From a checkpoint of a small image captioner: 32-pixel images.
Rows from block 3 of the text decoder, named by matrix and row number. Rows with one number belong to one neuron. Each number is 128 + 24 x the weight over its row's rms, rounded and kept within 0 to 255. All counts start at 0. Numbers have three digits each.
# fc1: MLP up (decoder.blocks.3.mlp.fc1.weight, 1024x256), inputs 128-191
# fc2: MLP down (decoder.blocks.3.mlp.fc2.weight, 256x1024, transposed), outputs 128-191
fc1.768:129115094102118120119130159162139146159127099122144114097128141146077141140199185150117136131079122143172086139143134165125143112162126127153174125088108146138128107137123131129068166151150122
fc1.769:136099115112147157165132140135142126143123134162142139105106109129095113158157124143143162103106105155145142135139078143110144125124112140118107084091129138158129119109126126123135103110147152
fc1.770:152149150117116114134132158159166123146097126186140144119113119151154135135098130116142102129140134133124174142089130132117123092144100149118125092148166136162180145133148163101097101105122129
fc1.771:173174109105099125121140147129118170103125144125113152143131140170133129161110155155115132135144097145152175152145158157121104132160092087082172073152105161191119114154194162109126163089176194
fc1.772:170133134126116108093116161139128152140126120172137135123144136131139130086170153133136112107076128154119131131136153095150151154156099163131111154086102131108186134163099165108115146133129109
fc1.773:129124125113110151113119116150145118102114105084100142120082120156133143162171147146137136117089084143198178091082193127104091103168078176141191118143124138147148110154108145130118155098132111
fc1.774:153084102133181178148112092148122134158132155124136130147094154173151127114156137127144116070099138150136123141136123085135108134131107119087132134122136155104126078131122152119130128105124167
fc1.775:167131103100127122155170166136140158182112121152121146112090147109115090133201152136152133106137090125131126147128092125123135129140098155129141112081113168158132137144141144128108158091160155
fc1.776:121101051071111116137092115122140119122116132131102128128113124144093149108134127127102117130154129139124144120143177148155128165159071145144134107138157125125142182182114112076123154098133110
fc1.777:168165115099092115106146149179131142149122126107112111147159111140158127100150191164113144100132104169138141159150150148139096154161138163123126141115131149129161123138164156079108160096091157
fc1.778:135144108147142130139121145158169151166139092116063131109052090122132125103159161143144138138158162127116204139137125129114152108129152146133157112157093114114101139133131117116083152078139112
fc1.779:130132116111122115152135124099102105139103115107146130122120145130142145147166146176106149110104109113171135179126160098144116138155129180098105147124108145100151076147144100071127182128178145
fc1.780:128128134145141124107099127122152145166137142160167147120123105126103093118127128122097101113140115136151170153133153081108118147122107132108080123105150143180147129096133176120134120099160146
fc1.781:161121097103142129163133137124143130129106086142143180102151117133059138155133123095111132071117091082135121150127133106121126158120112153099111166132127118159135120107103169114127144126161149
fc1.782:113104101108127093089150106122120105091058106125124109131112119116103121091104128095096067097088124133142115143121111135131164153133135120160170125114149156160180191160156137138128147147165161
fc1.783:157093120128088116141157150126164154141096164128128120159161134142123132124172153113115135106128107113145160128124162140124078155155118131123144119131108149147114150138135149131127221110147145
fc1.784:172148140079101141113115134121098103147095129130135137138135126143141104109168146132092121132163125143140141165151124118139093136140138145113131112116107106110127124198125168062144179114180104
fc1.785:125132109108096114155132156114097138101125112134156147166163148158158135118125149137121131139089112143123143136122150081140101154198075189144150161093123138167123158151129145122144142124167151
fc1.786:146150191155081099103118120109138122177126121133165107140133131116138135093130134108093094094118136116175146135111151142135114133164093142140095173173131141150146137133120149142137173083141131
fc1.787:171123111125132176176141144095130154146148160152129155155148142145134105103139131112121170131105145176139149120170144123102063130085126142147085106153124138150092151101117125155127127077121129
fc1.788:174128143139117116092096124135138162169148153183148149152121113115085119120158133109128092098077119105112144129098106137108089168129112149116102095117121135139137167097100137103065143095157149
fc2.768:141124142142112135133130185104092102113122140149140106151132123125136112086119096144141111106141158170063135146142092122146126112135135127118082106124205157066160121127145138148162104169105089
fc2.769:160139132129163141131126171101128156177120142136106128117129151103125113121107121128119133069132148157094124146164124136176116160123159158125197151159104137130163091171119156138162145132124095
fc2.770:128076114150116146136114085115089172143115165130139147180121125137163091176121139139114095099127118142108111101116137178174088150109137140137137113140091088106086120175149147129153127102177113
fc2.771:131157113107123142111120110154144194163106171135118150125099106186156110109113158147117138123130129115100124116134152149121105130163143129135183110139106143181077145180137109124125132139113131
fc2.772:102123115110106106092091138144166171142175137145159144127166100102123115130137118125130143105131085157130148140117138131084099120119150114133134140145139103125117138110156121117113133151134101
fc2.773:119132091124138123144108146114098122132140154139185185141155163113131103180092102124104102087105096137128127109115128122128082143119111155141140124145070130157167136136165180102147164106163169
fc2.774:117176145131098124143158162124111076106084084142130147173142145116154082092122096104110097141136136134106112113141161135095107116117143144197118114115146129169149147111069142122146117142125151
fc2.775:080136165160169105063123138118124117135132125133157111126180133144150168077118113103123108130166161108126104166125173126121101095126146151135115168090141151072143088107114120140118116154109107
fc2.776:161151122107137136128129129150138176130128126101100110117124105154129159137130132120137153141121119154155123147084133177139121156116146149106123162143133115115145100138095141114130180104124102
fc2.777:096171115105098122073106114129132106149113072134157118102153129134086124146087138141123124139093129122161117118125121120115116120101131078167109112162117147111143107112137173123145137144154147
fc2.778:136108118135145162116099124108114112127135141124148136150142141145152167119124125144117147121144169108127130101167074097121161097084140122138131137150098120121111108137097121126124096126132102
fc2.779:104119128121203143164095101125110135116107107112107103133138121114115123090124133118117122118135149114080147126134136120094092126117121087125160138141145109120115086142137120159133137104122111
fc2.780:100091114147119149141152137133098156102098144131108138138132135139141132160131131101092131102142118154097137083165121141155144143140136086114151095149091114133117122156195129124183131120142106
fc2.781:114096134141201155094088143131125159116093126098113103110118118130122165153118160120121129146179134129157130166127152125131160109132133088166201154162128122099148087144140157121106106149120103
fc2.782:148125198179127149142093107074152156168146123148133138134107138137122132143139116148163141135171159138137156150141166153126126149059114154117097089138141112133087102100143132124154096106111131
fc2.783:163113127120152096140158116146143105131127114148155097145122146112100126101135168124115129117101126160116132133170134124150091116100089128094142116125145149115106130082158121134131131152119132
fc2.784:158110117126133154125136134113118161111147136114132092154138134130107138131089128103141128100083106146100105086091124137092099153155160082093151129134131163117141129122160128142118101105115130
fc2.785:095083127165140114152137114138111145108147108146128086139124141160166167154125149140131157152156170151147126109113177111127111126074149115149101149139109124164102140105121118104074094152113139
fc2.786:094079109091082115116153098135135118106148140131111141128153119129121148155140086137126145126126098153115111136107121130128141142158137180161160139089114139090135147085147105138122115213123117
fc2.787:068124181153114092116151149161109094096107120144118123159103135126107184152132126137170141142137151116118134167095138138142128124138121101113122174108162144128107130130133125141126137162123152
fc2.788:116110108121097121153174169138133085077116082148103153173143170116164124156128142115128121144126135141114121101143147095129121140112148114127117133178087160122124135112169151112136134145131121